Weights of a small image classifier.
Model: 12.9M parameters, 24-pixel images, arch preact_resnet, activation leaky_relu.
Training: adamw at rate 0.0016, held-out accuracy 97%.
Rows from block 2 of a small image classifier, named by matrix and row number. Rows with one number belong to one channel. Each number is 128 + 32 x the weight over its row's rms, rounded and kept within 0 to 255. All counts start at 0.
Before each channel's rows are labels from the 100 images, of 14976, where the channel reaches its highest value: "top examples" is what is common among them. Only what is clearly more common there than usual is listed. The data: single printed letters, digits and signs in grey, bent and noisy.
# convs0: first 3x3 conv, stride 2 (model.blocks.2.convs.0.weight, 192x96x3x3, each kernel summed), inputs 0-95
# convs1: second 3x3 conv (model.blocks.2.convs.1.weight, 192x192x3x3, transposed, each kernel summed), outputs 0-95

top examples: the character %
convs0.96 [121 142 183 133 149 131 161 168 150 119 127 169 179 120  94 175 121 105 152  94 172 139 150 160  98 162 209 154  79 126 161 153  90 103 112  96  97 196 191 124 154 162 117 101 161  94 143  75 123 114  88 103 142 140 151 103  83 158 117 124 202 132 139 101 114 126 113 138  71 137  78 112 126  92  94 158 117  97  86 113 150 121 105 160 195 121 140 107 147 100 138 151  85 129 206 143]
convs1.96 [126 171 153 141  95 125 109 131 176  96 129 158 130 138 150 100 155 139 104 113 146 126  97 214  94 132 193 179 119 106 107 193 117 134 199 116 148 139 106 136 117 156 186 108 214 160 103  89 138 105 141 149 126 140  97 167 182 124 119 139 105 231 129 156 129 122 121 122  75 139  96 162 155 122 127 181  88 118  95 158  99 122  98 125  75 114 132 116 110 125 126 120 139 133  91 101]

top examples: the character @
convs0.34 [ 73 101 137  86 139 145 154 122 154 142 129 124 142  95  89 149 113 123 112 123  66 185 150  85 134 156  95 132 148 149 148 145 156  37 109 130 111 109 148  56 100 114 129 119 141 106  90 134 106 132 105 166 130 107  90  71 179 129 177 139 132  99  92 126 163 147 122 104 164 107 108  56  68 135  82  95 164  74 127 149  70  65  87 103 171 142 111 128 133 122  97  81 102  69 140 127]
convs1.34 [ 97  98 132  99  93 157  68 116 147 107 118 143 131 111 105 129 147 110 133 128 144 122  50 157 145 121 171 161  36  91  72 152 133  81  93 117 135  99 124 129 114 183 145  91 193 151 116 143 142 114 136 120 118 104  66  91 171 144  92  75 106 224 184 112 125 148 136 135 159 122 109 113 121 121 140 184  93 173 103 135 122 206  78 184  59 108 173 209 140 164 142 209 112  85 132 122]

top examples: serif
convs0.129 [ 67 165 102 133 114  99 120 163 152 149 100 110  42 131 108 153 138  73  98 131  79 149 128 132  85 172 143 138  90 131 141 123  87  29 101 142 122 104 104 129 138 105 106 109 115 157 138  58 142 118 151 150 127 101 104 156 128  96 139 139 177 148 112 124 113 122 157 140 134 147  49 102 138  15  90 142  93 134 133 130 146 121  65  78 142 122  75 129 120 101 149 130 113  89 120 100]
convs1.129 [101  67 115  42 137 104  89 119  98 128  93  86  81  63 152 144 155 127 125 118  76 114 149 101 157 112 131 139  77 115  72 159 154 129 124 157  67 110 153 162  56 139 159  74 149  94 134 146 115 114 135  98 100  83 140 181 137 122 136 112 100 145  99 133 125 127 104 117 128 142 108 110  76  94 148 116 128 168  91 107 136 111 149  78 118 149 123 170 148  81 141 159  96  85 145 129]

top examples: the character *
convs0.62 [102 122 101 111 187 150 144 161 155 132 133 165 144 161 137 139 114 118 155  44 106 116 135  92  61 162 134 127  89  85 102 128  82 124 116 123 129 151 172  85 116 126 102 116 133 111 148 163  89 105 125 102 159 176  92  87 138  67 104 106 120  74 130 105 154 149 190  71 142  80 144  47 125  89 140 111 132 120 129  63  82 109  89  89 137 114 124 138 168 168 162  63 110  98 135 165]
convs1.62 [ 78 127 139 192  97 142 101 124 110  91 178 125  71 144 148 122 144 137 117 113 130 114 154 157  90 150 162 104 153  96 134  81  92 140 165  85 156  66 148 145 196 118 144 129 132 111 143 101  86 132  79 161  43  94 157 155 210  90  97 130 111  81  63 116  83 125 123 135 170 125 134 142 138 122 196  82 160 132 155 105 105 116 185 119 108 145 171 156 135 162 115 138 101 197  88 143]

top examples: the character *
convs0.149 [112 165  86  87 118 100 138 103 109 161 143 148 121 119 105 138 107 138 134  88 138 138 168 127 131 102  76 135 105 131 117 147 126 175 117  98 139 143 120  64 138 109 117  77 145  35  85 137 111  94 213 137  67 194 121 113 200  91  89  96 114 144 155 135  92 143 153  77 137 105 106 103  48 146 116 149  99 101  87 128 109 170 128 114 138 179  68 164 127 122 135  86 149  96 157 121]
convs1.149 [ 99 126 137 115 142  99  83 122 124  90 151  91  99  82 126 125 137  98 167 141 115 105 107 167 137 137 167 157 124  94 119  47  74 139 152  98  96  78 130 116 120  84  89 116  57 109 129  66  82 121 119 167  40 106 121 127 155 142 163  96 169 119 122 145 112 149 154 125 141 142  82 110 158 126 147  45 116 110 158 164 113 135 136 122  99 160 123 128 113 152 153 191 124 136 137 109]

top examples: digit
convs0.98 [ 73 127 136  96 113 189  97  62 159 135 143  94 151 122 138 160 136 168 148  88  45 119 137 102 134 140 123 112 146 148 113 144  98 108 107  73 137 121 164  75 106 141 133 154 143  56  74 161 115 118  64 192 122  81  81  72 118  95 122 161 131 104 124 185 173 132 147  96 134 131 157  75 100 138 113 180 149 111 106 172 133  53 138 116 135  98 118 117 155 108  86 108 124 112  99 114]
convs1.98 [139 132 148  85 161 130 167 164 159 163 164 172 185 134  97  18 128 115 155  96 149 106 148  97 148 166 109 150 117 153  78 187  75 106 111 197 136 183  94 128 132 206 133 152 118 131 155 107 135 145 118  95 124  94 112  92 143 217 151 134 121 173 125 130 101 124 100 113 181 154 169 132  56 174  90 156 102 168 112 198 114 122 135  89 168 160 200 184 140 142  79 104 130 149  88 123]

top examples: serif
convs0.61 [ 95 143 116 139 181 162 172 159 192 174 115 104 112 186 100 189 136  97 113 128 116 122 150 100  86 105 161 196 114 103 197 146 124  57 152 117 130 129 106 136 141 165 168 117 130 153 106  88 145 143 127 195 121 125  94  90 125 141 147 143 135 141  97  80 175 174 164  82  89 143 115  93 133  78 126 150 160 117 106  91 111 105 124 133 159 124  60 164 109 157 141 108  71 108 189 139]
convs1.61 [ 99 136 150 108 112  78  80 173  85  99 137 112  62  92 145 100 178 157 125  98 163 100  86 171 144 140 140  89 112 144 179 173 102 125 141 142  80 172  95 160 134 128 111  76  60 135  91  47 120 106 116 114  98  48 164 125 178 125 129 110 134 212 104 100  55 127  98  83 100 140  91 111 112 135 111 104 139 114 117  74 166  95 154  78  78 110 142 141 171 127 138 121 112 118  90 173]

top examples: the character %
convs0.120 [134 135 147 113 138 139 106 122  52  57  72 100 105 154 113 104 137 123 118  86  93  55  98 158 137 114  68 147 149  94 121  84  85 107 137  81 181 101 113 150 121 122 107 101  71 100 118  88 117  77  78  99 150 147 127 111  89 101  98  70 133  96 101  65 124 144 130 118 100 146 146  90  97 162 172 145 131 152 139  80 119 109 122  92  68  96 150 108 161 124  98  66 117 133  80 150]
convs1.120 [ 75 106  85  84  80 178 162 118 148 133 151 138 155 172 103  97 175 107 136 118 115 162 150 129 121 111 116 143 106 107 124 156 148 148 124  88 103 122 160 150 121 126 110 131 162 164  96 221 154 134 125 150 140 116 115  86 155  67 120 123 127 155 192 122 128 144 140 122 140  94 113  95 108 108  72 173 150 171  81 127 114 212 100 156 173 112 105  39  89 101 133 160 111  84 145 133]

top examples: the character w
convs0.53 [115 104 235 113 139 130 120 125 110 103 103  93 122 140 146  81 166 111  80  70 136 113 108  97 147 117  82  82 100 123 184 106  88 131 161  64 141 105 125 124 134 148 129 141  84 195 183 126 113  81 135  97 160 114  51 137  93 134 127 118  92  80 169  89 119 100  84 112 153 138 103 110 156  96 137 128 141 174 191  95 146 136 102 117 107 112 122  69  81 118 148 168 114  88 111 128]
convs1.53 [148 146  78 128 106 159 162 173  80 150 109 105 147 135  59 139 121 100 129 142 134 132 139  82 143 152 127 112 134 114  86 183 149 155  72  89 134 162  99 141 114  77 173 161 131 128 126 138 140 132 129 142 138 149  82  94  86 111 161 161 143  79 176  81 161 146 122 140 110 102 125  36 148 123 191  93 170 119 143 126  63 127 173 139 199 121 126  97 140 162 155 103 114 131 150 130]

top examples: capital
convs0.6 [109 141 143  62 118 115 130 182 107 102 142 158 101 112 119 111 138 128  94 168 114 191 121  72 153 171 164 133  83 167 127 118 163 108  80 159 104 126 111  73  84 127 115 118 136 124  91 144 117 111 115 134 106  84 104  97 185  92 172 163 137  80 132 102 147 109 106 116 171  73 105  39  96 126  68 131 139  67 173 121  83  82 100 110 113 160 134  92 162 115  95  98  82 113 163 100]
convs1.6 [116 122 106 107  87 133  77 118 150 112 111 114  55  78  57 177 139 112 118 111 118 148  67 141 165  67 138 109  92 134  80 145  78 135 129 120 137 118  82 164 114  82 116  92 180 116 127  45 155 139 133  99 112 141  76 136 105 111 120  94 130 158 143 108 100 125 139 150  64 116  89 115 131 130 121 107 133 143 129  65 117 136 108 101  64 139 137 128  80 149 147 165 126 109 127 113]

top examples: the character g
convs0.23 [ 73 123 144 145 134 120 160 182 160 129 106 143 143 140  91 158 122 101 131 149 119 141 161  95 104 156 142 138  96 122  95 176 141 116 138 129 101 176 109 108 105 141 192 119 121  82 132 104 114 113 113 136 169 141 148  86  96 108 165 121 150  68 108  74 112 119 153  87 130 108 149  88 151  88 119 165 173 117 124 115  73 130  60 115 214 191  59 117 198 160 123 115  91 188 188 148]
convs1.23 [102 140 110 102 129 144  90 128  77 125 106 126 121 104 180  99  98 154  50 149 193 125  81 151 136 131 150  91  91 122 157 163 163  55 171 102 126  86  92 131 135 109 134 141 154 166  96  84 165  63  98 158 142 121 157 180 151 105 127 139 117 167 115  89 110  97 103 131 122 143 107 104 110 123  96 124 143  93 122  71 142 115 138 127 109 154  63 157 128 170 131 185 112 113  54 151]

top examples: capital; the character M
convs0.135 [135 159 152  93 142  98 179  65 156  89  86 166 158 105  98 126  92 120 116  82 110 104 132 122  84 138 137 120  81 131 102 164 137 138  83 103 129 115  99 106 134  88 120 134  83  68 141 159  65 100  69 126  88 130  95 102 106 113 115 130 141  49 155  64  73 156 123 121  89 139 144  72  95 130 116 159  75 131 118  80  96 134  73 125 149 120 182 139 153 164 108 109  98 134 159 189]
convs1.135 [113 166 148 146 104 111 174  80 135 116 136 159 142 138  68 138 119 134 126 110 118 175 120 113 142 141 105  91 136 105  99 129 140 134  86 128 163  57 138 102 131  81 152 184 142 154  72 176  85 129 158 109  91 152 143 155 113 101 126 137  96  86 128  62 103 132 119 113  98  81 160 121 133 132 114 241 165 173 135  87 105 139 105 205 149 184 111 124 113 129  91 120 117 130 149 192]

top examples: serif
convs0.141 [149  88 143 145 134 213 147  90 180 142 143 122  73 138 109 125 112 105 126  85 130 119 178  63 119 133 129  76 100 119  82 139 123 108 187 101  99 144 173 119  85 157 174 149 102 155 127 146 136  95 118 195 191 104 103 103 148  92 103 141  32 124  91 107 182 128  89  64 113  78 120  68 108 127 123 129 100 100 129 133 102 122 138 152 166 148 139 132 135 100 145 144 122  76 142 113]
convs1.141 [130 106 152 184  70 170 125 123 139 106  91 105 173  85 136 122 155 137 189 172  90  84  82 161 115 124 127  99 164 120  82 250 171  82 124 180 184  75 138 131 116 121 109 118  99 130 172  45 115 137  92 157 152 158  84 136 162 171 137 119 154 165 143 128 109 112 137 205 124  99 151 138 126 145  77 164  90 206 177  73 142 163 154  83 101  91 177 130 132 133  67 158 107  99 132 170]

top examples: the character @
convs0.18 [111 144 100 116 152 148 191 135 193 165 123  95 118 135  81 147 119 106 118 151 134 195 143  92  93 163 150 146 118 132 171 166 134  69 139 104  94 133 144 103 133 119 101 121 155 115  98  97 115 140  94 158 113 115 122  65 129 144 204 120 175 109 126 135 127 159 153 108  68 115  98 139  94  74  76 121  92  70 141 155 132 106  74  85 198 125 103  87 150 111 118 108 124  82 212  97]
convs1.18 [ 58  96 140  74  97 162 143 101 114 106 118 126 132 105 110 107 149 124 152 146 156 161  60 161 155 139 196 171  25 127  99 181 112  79 169 127 122  74 135 113 141 201 147 112 206 163  83 142 166 123 144 106 125 103 147  94 174 122  84 108 106 185 137  82 126 111 151 135  69 112 123 126 110 126 132 176 143 168  94 153 102 149  57 163  70  98 144 153 152 134 126 126 104  75 112 124]

top examples: the character @
convs0.24 [ 64 123 168  88 119 128 121 155 155 115 128  93 181 124 141 152 171  94 134 147 125 154 119 128 147 139 151 114  69 121 163 129 133 108 112  54 113 156 148  80 108 139 122 113 132 128 128 153  85 148 106 125 110 124 125 147  60  94 176  71 236 115  64 127 171 160 110 172 188 173 144 120 109 141  81 160  88 151 157 106 144 152 114  98 144 166 142 104 165 115 203 103 140 161 149 138]
convs1.24 [130 132 113 118 139 113 143 157 128 121 109 161 130  36  94 163 104 153 155 110 143 177 156 133 190  96 134 133 103 166  98 201  76 153 107  77 102 135 108 141 107 162 164  84 231 117 118 145 152  84 208  97 114 117 134 130 162 102  88 114 100 108 155  82 126 124 102 122 145 114 132 180  84 108 152  91 143 196 119  72  70 160 121 185  92 146 105 124 150 160 118 161 134 135 141 130]

top examples: capital; serif
convs0.163 [100  60 138  92  98 200 119  56 124 136 156  81 136  90 113 176 146 160 126 101 110 104 156 109  98 120  93 139 137 134 101 125  77  90 108  93 155 133 139  65 110 169 114 104 149  64  87 162 127  78 102 210 110  59 109 100 138  91 101 163  85 111 132 142 190 118 123 137 110 136 137  92  99 135 120 152 162  97  85 124 136 107 127 155 112  91 134 104 111  90 141 162 114  73  98  99]
convs1.163 [130 176 125 156 154 153 142 190 143 137 136 145 153 139 141 114 137 141 144  72 150 133 167 149 158 159 116 105 175 155 100 196  71 134  80 232 134 189 129 124 126 165 138 121  85 109 156  77  80 125  82 101 122 117 128 144 140 187 132 104 108 165 142 138 120 120  64 159 183 161 138 141 118 169  85 136 125 149 141 121 131 118 146  66 137 169 194 187 136 152  41  94 135 151 109 119]

top examples: dark on light
convs0.79 [ 75 109 154  55 176 161 115 125  60 106 161 107 135 148 160  85 107 146 140 134 112  76 155 126 136 128  98  99 107 136 132  86 105 143 115  94 174 121 109 122 123 107 140 125 114 159 142 101 144 116 100 154 139  84  95 129 135  68  96 129  97 124 117 129 107  80 114  86  90 147 128  97 124 195 123 129 121 166 180 111 141  62  66  93  79 210  69 104 128 190 122 120 116 155  79 172]
convs1.79 [136 179 102  78 114  95 148 108 123 106 109  95 173 189 134 102 154 136  80  83 154 123 129 177 105  86 172  96  43 128 133 118 173 141 165  87 130 133 166 193  92 146 155 115 110 150 137 101 161  79  91 148 162  80  73 123  84 137 151 127 152  73 156 102  91  79 148 158 163  85 113  74 150 150 167 176 165 131 149 151 132 124  92 156 165  84 127  22 119 156 145 152 102 148 177 152]

top examples: dark on light
convs0.47 [ 94 122 101  76 103 118 112 104 158 130 144  68 133 136 102 116 134 160 132 131  58 149 124 120 150 130 104 115 151 163 123 160 114 111  83  85 122 135 132 134 113  49  85 130  95  61  81 128 124 105  42 106 106 103 116  91 152  67 160 152 143 101 112 134 120  95 148  45 153 110 109  77  62 126 121 152 120  91 140 129  54  66 103  91 120 135  95  93 156  99 116 127 157  92 141 151]
convs1.47 [112 104 126 107 146 120 140 117 134 138  92 154 183 150 113  76 145  73 154  81 105 137 110 141 110 139 121 167  86  80  92 163 132 142 109 169 112 122  93  99 111 170 161  66 158 136 130  86 137 118 137 105 132 128 102 111 142 219 133 123  78 180 145  61 130  75 135 130 114 151 131 173 148  95 133 160  32 157 128 118 156 200 127 113 163 153 108 230 162 101 129 156 117 109  97 157]

top examples: bold
convs0.28 [ 59 119  59 174 134 135 132 107  89 101 149 120 102 118 106 131  71 123 115 135  86 116 132 108  74  53  78  87 112  87 122  97 119 111 125 183  96 114 134  89 138 148 129 105 136 134 106  59 127  93 172 109 112 139  98 137 121 106 136 118  99 163 144 123 116 139 151 126  87 124 224 137 142  83 102 182 154  95  90 149 117 115  80  90 118 107  53 117 103  91  72 115 122 128  74 113]
convs1.28 [134 100 207 134 137 131 125 141 166 136 156  91  84  97 180 160  87 117 123 121  53 163 206  78  98 120 105 159 114 136 127  64 114 133 116 119  97 113 133 163  79 117  99 153  99  93 165 139 122 112 143 100  90 117 135  78  96  98 129  56 151 100 111 163 111 114 114 123 128 115 117 119 109 139 108 125 163  75 119  98 166 147 144  88 126 108 121 104 130 151 155 100 116 196 102  88]

top examples: bold
convs0.144 [ 61 142  86 125 146 173 115 149 130 144 112 156 115 169 128 143 119 116  76 142 100 129 159 100  67 134 104  98  35 149  97 133  66 134 138 167 100  90 118 130  90 123 109 155 120  73 121 119 137  80 153 171 139  90  80 102 158 103 107 163  66 112 121 120 140 105 133 116 112 148 117 111 150 164  69 181 161 124  86 146 110  62  70  83 138 104  66 107 116 134  70 100 112 114  99 113]
convs1.144 [116 139 113 155 138 145 105 122 104  85  58 114 119  76 144 156 130 119  87 133 112 180  95 121 125 109 139  83 124 125 158 149 106 109 105 199 107 165  68 181 112  65 131 118 123  84 135  81  94 150  81 166  88 178 197 189 129 144 160  98  90 138 167 149 110  91 118 109 129  94 131 139 158 110 107  85 130  78 129  96 142 167 111  97  95 149 130 154 121 138 108 125 120 107 148 128]

top examples: serif
convs0.188 [151  91 119 119 220 116  88 117 113  97 136 125 167 128 124  80 109 128  89 103 166 101  93 103  71  90 115 132 115  93 114  79 198  81  98 129 113 102 154 125  91  69 130 157 107 143 155 183 143 134 173  86 137 142  97  83 104 114  90 155 115  82 116 128 140  82 159 148 168  73 132  92 119 101  92 132 229 148 130  99  97 135 122  78 137 135 133  95 119 132  76 129  92 153 135 126]
convs1.188 [131 144 104 177 110 104 125 116  64 160  70 114 122  91 140 173 130 165 105 114 118 147 144 131 128 156 100  75 144  91 130 115 142  98  91 135 143 126 139 130  81 111 110 144 135  62  93 117 188 130  82 119 123 111 132 143 146 112 141 156 128 125  44 118 143 116  59 128 138 110 139 132 102 112 119 113 144 123 128 145 117 138 126  60 127 239 112 134 144 165  15 115 137 107 129 148]

top examples: the character $
convs0.171 [140 144 186  84 128 151 121 107 124 141 180 164 109 119 110 113 114 188 151 101 145  66 139  63 104 134 124 102 125 161  86 136  89 111 121 130 130 124 138 133 142 112 173 183  39 145  94  97 138  64 118  85  70 136  73 111 172 119 126  82  60 111 134 107 108 133  65  87  81 134  83 143  78 112 179 144 129 128 163  80 117 142 140  96 160 141 143 141  85 118 146 129 127  93 126  83]
convs1.171 [161 148 119  80 148 124 129 120 127 145  81 110 156 158 102 100  96 102 207  96 126  89 135 126  70 105 103 102 159 122 120 121 128 157 145 102 101 160  65 103 152  49 100 106  79 128  97 119 128 184 127 118  74 140 116  99 110 187 167 152 149 137 165 121  84 127 184  69 112  48  90 161 120  75 148 104 141 149 122 119 119 138 135  71 143 216 162 164 138  94 139  98 114 119 149 134]

top examples: the character %
convs0.187 [ 76 119 142  67 172 151  73 170  62 120 147 148  89 132 163 131 121 121 109 154 113  78 136 171 138 135 103 132 122 118  78  88  93 116 120 102 222 151 106 128 110 124 111 109 121  82 167 107 150  72 116  99 145  95 128 142 140 136  98 124 140 120 109  81 104  95 124 141 101 151  78 118 113 144 146  98 121 175 122 107 135 125 118 134  35 172 113 123 163 161  86  97 145 167  66 211]
convs1.187 [148 112  66  44 130 176 138  98 187 151  99 107 141  95 103 132 147 144 104 136 145 127 108 163 160 153 101 128  37 158 117 142 138 137 122 108 135 124 163 172 139 146 142 121 145 139  68 150 108  67 156 166 109 140 113 111 142 136 158 168 107 156 153 116 147 138 115  82 145  84 113 132  63 107  95 173  95 185 107 106 148 169 109 145  99 111 125 132 117 154 142 215 123  45 184 113]